From a checkpoint of a small segmentation model.
Model: 48-pixel images, norm batchnorm.
Training: muon at rate 0.005, 15400 steps, batches of 128, held-out accuracy 100%.
Data: trained on rendered made-up planets, 97500 training examples.
Rows from block 4 of a small segmentation model, named by matrix and row number. Rows with one number belong to one channel. Each number is 200 + 30 x the weight over its row's rms, rounded and kept within 0 to 999. All counts start at 0.
After each channel's rows are labels from the 100 images, of 14976, where the channel reaches its highest value: "patch colour" is the nearest of a few named colours to the mean colour under the peak. Only what is clearly more common there than usual is listed. The data: rendered made-up planets.
# convs1: first pointwise conv (model.enc.1.1.convs.1.weight, 128x128x1x1), inputs 64-127
# convs3: second pointwise conv (model.enc.1.1.convs.3.weight, 128x128x1x1, transposed), outputs 64-127

convs1.114,165,234,188,147,187,190,248,246,185,215,209,227,239,220,196,192,219,185,215,204,197,230,216,181,215,213,223,177,188,201,231,204,216,212,234,146,213,189,212,205,210,161,151,163,201,175,194,214,166,163,156,214,299,142,193,172,222,202,183,200,243,219,243,211
convs3.114,210,240,144,200,213,245,154,189,186,241,203,176,177,187,240,216,235,202,191,213,168,189,230,252,189,256,207,166,212,183,250,185,221,152,223,165,187,153,217,182,202,207,232,129,174,223,167,163,203,194,236,221,215,197,220,185,190,175,187,207,211,189,159,213
patch colour: grey; brown

convs1.65,158,187,193,205,202,195,188,226,251,201,158,203,190,200,197,222,179,220,215,165,259,200,159,163,154,218,168,244,201,211,226,245,196,198,262,209,233,210,228,176,141,249,202,224,162,231,183,202,157,127,201,231,202,233,216,244,212,230,137,172,216,235,177,241
convs3.65,174,218,156,216,174,209,248,191,164,166,274,205,162,257,195,196,201,176,213,215,181,174,222,177,176,179,194,200,208,133,207,232,151,195,241,215,215,191,219,222,189,150,244,168,197,176,208,182,165,233,205,174,197,192,198,217,146,188,182,230,211,194,201,212
patch colour: grey; brown

convs1.93,199,238,215,233,196,219,192,244,202,179,231,156,196,189,248,206,214,239,195,194,196,182,142,134,191,172,197,139,183,200,232,137,173,152,226,203,233,243,178,183,206,228,189,230,219,195,199,188,206,207,268,186,201,182,242,224,188,212,193,242,183,244,221,210
convs3.93,171,219,217,124,222,205,194,166,216,237,228,265,210,194,191,255,158,158,240,183,193,177,175,196,183,230,187,218,193,215,237,217,281,217,224,186,212,189,251,254,201,188,212,157,207,184,149,215,173,226,141,215,166,196,267,174,209,194,189,205,154,189,238,221
patch colour: brown; grey

convs1.17,218,187,160,208,170,171,156,254,230,211,179,171,172,228,181,151,215,233,193,197,179,201,153,169,203,124,189,204,228,187,224,217,220,211,249,238,147,212,170,147,227,216,221,178,200,219,211,199,187,269,215,200,142,164,238,187,223,269,214,250,157,216,204,203
convs3.17,252,189,188,139,216,186,189,195,145,230,170,232,201,236,232,190,177,202,187,189,223,244,216,184,272,212,210,157,204,212,197,205,219,171,157,198,175,174,202,188,209,179,170,265,265,167,260,233,224,163,196,198,243,196,220,214,157,146,184,229,202,186,156,163
patch colour: brown

convs1.1,176,167,192,173,165,220,223,183,135,196,180,179,255,157,171,205,169,176,152,188,203,169,243,175,225,207,191,172,237,207,244,239,178,208,213,234,186,227,263,214,207,204,192,208,202,200,256,235,207,180,191,175,242,239,198,243,116,220,236,258,233,168,224,235
convs3.1,227,223,239,227,143,201,150,249,243,134,213,193,225,189,203,157,143,193,167,192,167,159,158,202,198,196,183,116,226,194,177,194,253,181,217,186,206,243,285,153,221,198,258,202,217,270,209,177,215,217,249,158,170,195,242,205,207,215,220,217,198,244,235,228
patch colour: grey; brown

convs1.24,192,191,208,195,198,144,173,148,199,237,187,166,229,154,180,199,240,168,209,186,186,202,205,225,200,194,224,165,187,209,182,181,164,198,249,192,172,219,194,211,202,156,199,189,156,167,175,208,237,202,220,170,237,151,240,152,157,188,212,218,239,168,234,151
convs3.24,223,176,193,191,166,237,209,211,171,204,221,219,179,189,177,181,188,135,202,265,149,206,142,189,174,226,193,179,149,150,250,148,157,214,137,178,170,254,187,206,194,233,234,202,181,293,229,205,159,201,214,192,175,220,193,158,180,206,192,222,182,226,214,271
patch colour: brown; grey

convs1.27,173,211,173,250,254,224,220,212,179,184,212,195,189,171,148,207,248,188,171,234,156,219,181,220,229,178,189,174,222,147,217,259,226,188,192,190,222,230,223,259,235,159,195,223,138,156,155,204,195,220,226,157,188,210,208,204,190,190,181,168,230,231,203,161
convs3.27,272,246,222,160,208,199,228,214,223,226,252,169,180,180,279,230,219,207,217,214,186,171,182,261,221,201,247,202,189,216,157,209,251,201,192,217,211,172,207,215,202,250,220,294,210,224,154,156,171,193,178,256,204,144,184,231,201,248,205,239,197,215,169,248
patch colour: brown

convs1.108,207,239,222,202,191,175,226,168,183,182,189,137,204,167,195,218,182,232,219,204,191,145,186,221,166,152,278,241,219,216,160,206,220,230,158,179,207,216,176,295,233,201,174,216,228,232,195,210,207,181,263,195,185,178,223,210,227,256,204,245,197,191,233,146
convs3.108,232,248,245,194,177,160,156,202,201,172,208,268,238,182,189,201,245,202,235,220,218,155,204,196,187,214,180,215,222,160,261,222,241,197,173,226,177,210,211,212,195,233,197,183,243,211,239,229,214,182,203,263,222,239,188,227,142,180,256,175,195,118,160,173
patch colour: grey; brown

convs1.101,202,165,256,211,227,164,203,167,179,179,216,198,206,212,205,206,198,198,208,217,180,224,176,199,200,198,203,186,205,266,220,205,128,214,191,191,199,171,197,191,238,217,182,195,209,214,182,191,223,162,201,189,255,213,201,219,156,256,178,275,202,202,187,195
convs3.101,182,257,165,243,185,176,218,185,163,135,202,161,194,145,225,209,252,227,178,190,183,183,117,230,236,190,203,184,220,178,209,204,243,183,182,219,212,200,174,219,206,203,144,206,188,214,215,188,213,212,124,139,129,191,169,203,201,148,202,191,168,201,214,221
patch colour: grey

convs1.5,209,147,202,232,217,243,226,200,194,242,203,157,188,212,215,196,170,198,193,194,248,212,226,183,252,227,222,190,161,209,178,235,200,187,209,149,176,178,209,126,171,227,213,204,214,163,220,174,147,182,165,183,218,199,211,215,193,189,197,225,169,163,186,216
convs3.5,229,200,215,185,232,260,204,249,190,218,209,242,192,145,166,207,208,218,203,202,164,205,253,280,177,168,207,185,185,200,144,237,206,143,183,203,180,183,213,176,208,208,208,160,219,174,172,219,212,195,258,130,242,209,238,188,227,197,162,187,194,204,213,231
patch colour: grey

convs1.97,218,169,173,207,209,177,215,231,198,239,224,211,218,254,183,119,185,175,173,173,188,173,199,124,203,169,191,215,207,166,152,201,237,234,233,203,148,274,194,179,146,206,154,207,171,231,166,153,168,195,153,197,230,200,205,229,173,178,198,237,198,211,208,178
convs3.97,253,259,180,154,176,88,207,179,222,242,219,173,245,183,209,215,198,207,179,161,220,248,178,194,251,234,140,221,174,184,208,219,228,183,217,219,186,153,180,232,166,213,232,261,235,173,229,153,247,200,210,224,199,214,192,228,235,185,204,228,162,170,195,210
patch colour: brown; grey

convs1.48,204,197,183,160,175,262,169,264,171,199,155,216,213,165,188,228,170,152,258,184,218,198,244,162,201,195,174,205,192,172,160,209,156,178,243,234,159,188,172,164,224,218,245,177,202,208,193,208,239,171,205,215,198,214,148,178,210,217,204,191,203,216,202,195
convs3.48,257,233,250,219,194,231,227,253,177,182,175,165,203,245,231,204,174,185,230,207,210,191,201,211,212,213,207,236,154,138,230,205,225,206,241,180,173,205,171,231,273,182,217,206,211,217,210,218,216,209,208,270,184,118,193,267,222,191,199,166,221,217,259,238
patch colour: grey

convs1.73,242,206,135,222,188,165,211,213,203,239,209,204,226,216,209,189,215,178,210,223,182,151,151,198,77,177,209,251,206,174,190,193,182,211,215,229,235,178,217,167,238,205,175,204,200,202,163,170,205,223,180,204,218,173,173,242,168,195,161,221,252,180,203,212
convs3.73,194,198,222,189,198,250,162,235,205,171,130,163,216,220,209,240,264,235,220,157,231,171,210,172,178,197,202,183,190,194,195,204,222,168,192,197,237,137,171,162,289,169,198,216,219,245,194,222,184,225,231,181,149,247,232,162,236,198,177,172,173,198,181,207
patch colour: grey

convs1.79,206,165,191,194,145,196,158,204,199,186,187,196,160,203,189,233,216,225,190,236,223,203,163,188,224,215,222,213,235,193,177,183,189,253,226,130,187,212,216,180,215,189,177,204,169,200,202,200,243,188,187,166,182,210,188,245,169,167,211,234,201,187,179,219
convs3.79,194,167,225,174,217,226,192,196,153,168,187,193,240,267,165,247,217,198,236,185,187,119,184,176,183,198,186,207,182,185,189,196,219,196,177,212,247,218,209,236,211,244,201,166,201,182,179,192,187,246,224,231,246,199,217,206,205,218,213,195,206,174,253,181
patch colour: brown

convs1.68,224,204,189,233,172,207,191,178,200,212,239,195,176,173,275,245,201,219,202,143,225,180,251,220,150,235,236,240,205,197,219,185,207,155,174,193,205,135,191,253,221,162,185,202,149,199,191,226,194,272,248,173,200,179,204,218,262,176,220,153,169,161,183,199
convs3.68,207,185,233,200,225,164,237,177,241,218,191,190,196,145,207,79,158,193,209,217,209,230,195,177,150,215,192,190,229,192,210,144,190,219,230,236,233,178,206,172,192,174,199,220,221,178,175,224,205,215,223,171,171,182,214,194,210,224,184,175,170,194,206,217
patch colour: grey; brown

convs1.80,222,155,198,179,160,223,226,202,235,230,240,213,170,168,168,178,198,198,176,180,172,201,228,195,190,172,172,212,211,185,216,216,167,153,213,126,195,197,184,239,214,245,211,209,190,191,257,203,247,195,198,248,198,158,192,218,223,190,147,129,140,211,192,213
convs3.80,224,246,212,178,212,171,173,220,134,256,191,168,184,188,193,229,194,148,231,180,180,222,200,199,205,184,201,154,214,202,186,155,164,211,134,178,232,155,189,169,182,217,230,205,205,181,246,168,276,204,194,229,213,233,218,156,160,227,195,155,135,223,194,236
patch colour: brown

convs1.56,190,209,188,209,156,201,186,191,183,237,181,218,148,163,243,101,189,190,188,216,210,193,247,209,184,186,208,199,176,242,170,196,165,205,207,216,193,205,203,260,177,210,194,175,245,200,224,203,140,221,231,160,174,173,190,204,258,189,161,240,198,192,166,213
convs3.56,171,206,243,204,230,187,181,221,208,169,249,237,167,176,198,149,209,222,203,209,188,218,186,161,199,204,215,202,212,159,201,214,234,210,183,189,244,194,207,168,209,243,256,228,218,201,165,215,128,213,187,131,166,201,199,225,218,196,176,208,194,190,222,209
patch colour: grey; brown

convs1.30,184,180,190,276,215,189,195,221,164,208,229,190,173,210,179,252,180,180,168,232,208,194,293,191,214,191,160,233,198,184,239,203,187,178,201,201,217,194,211,252,230,197,174,217,234,199,199,145,194,178,245,211,201,193,217,211,139,166,182,180,195,243,204,179
convs3.30,178,214,170,211,215,212,200,200,202,212,193,170,204,223,212,238,152,258,145,213,214,243,207,146,173,267,209,199,189,187,247,205,201,243,205,237,153,180,192,190,177,221,205,231,193,179,198,241,185,196,239,209,190,181,276,176,179,154,174,216,220,206,173,225
patch colour: brown; grey

convs1.82,171,188,197,221,189,213,188,215,282,210,170,231,212,179,237,192,166,214,220,165,252,183,211,182,174,178,215,146,166,203,195,221,197,165,178,229,244,200,250,203,196,213,208,207,181,192,176,155,276,197,215,181,201,227,199,193,185,210,197,170,196,185,169,195
convs3.82,198,187,217,239,225,171,177,163,122,211,206,201,226,201,224,210,188,210,161,194,204,97,175,194,226,212,234,219,212,158,215,193,239,183,206,184,200,236,181,186,225,200,213,188,210,195,196,206,160,259,271,218,223,160,218,174,226,205,198,262,235,232,228,250
patch colour: brown

convs1.53,224,187,184,263,245,220,274,115,226,249,142,240,210,227,203,210,240,200,196,195,193,130,231,208,198,230,218,218,171,240,221,226,162,210,220,206,210,221,164,162,194,209,248,195,168,149,180,247,203,195,232,195,192,160,221,213,176,181,172,190,180,215,197,206
convs3.53,197,217,224,209,215,193,186,183,178,159,197,197,254,141,224,240,198,201,181,211,168,153,198,254,254,202,234,210,232,266,205,208,202,187,224,204,189,224,153,173,201,208,183,205,166,196,215,201,209,121,195,225,225,226,217,223,138,228,214,233,162,208,210,185
patch colour: brown

convs1.69,241,231,227,163,185,246,216,196,215,252,234,236,200,216,235,194,183,243,181,200,197,140,229,165,171,185,197,224,192,232,188,187,216,242,211,258,273,238,202,213,214,213,197,257,184,213,203,188,190,174,195,200,208,181,239,215,173,226,198,279,221,238,188,202
convs3.69,177,179,196,174,219,229,220,194,191,173,222,235,185,191,226,186,210,189,160,177,194,173,247,237,205,198,174,187,194,191,198,186,193,234,170,171,172,223,185,203,235,186,231,104,203,215,155,223,151,196,141,200,211,247,153,270,198,168,215,188,172,205,156,208
patch colour: brown; grey

convs1.47,166,196,211,260,234,230,205,225,159,208,177,190,208,163,207,174,224,189,197,172,221,194,192,194,232,157,135,167,162,202,227,193,155,231,206,212,248,206,192,209,263,214,206,191,174,214,120,161,229,228,244,147,205,195,239,170,192,225,196,207,190,195,227,161
convs3.47,183,201,192,210,229,191,157,180,189,219,167,201,195,218,219,166,184,148,145,242,247,243,215,187,208,180,232,131,211,208,217,177,218,181,229,215,212,222,200,171,211,163,209,172,193,204,195,194,272,236,281,240,181,181,191,136,239,207,185,215,203,247,157,237
patch colour: brown; grey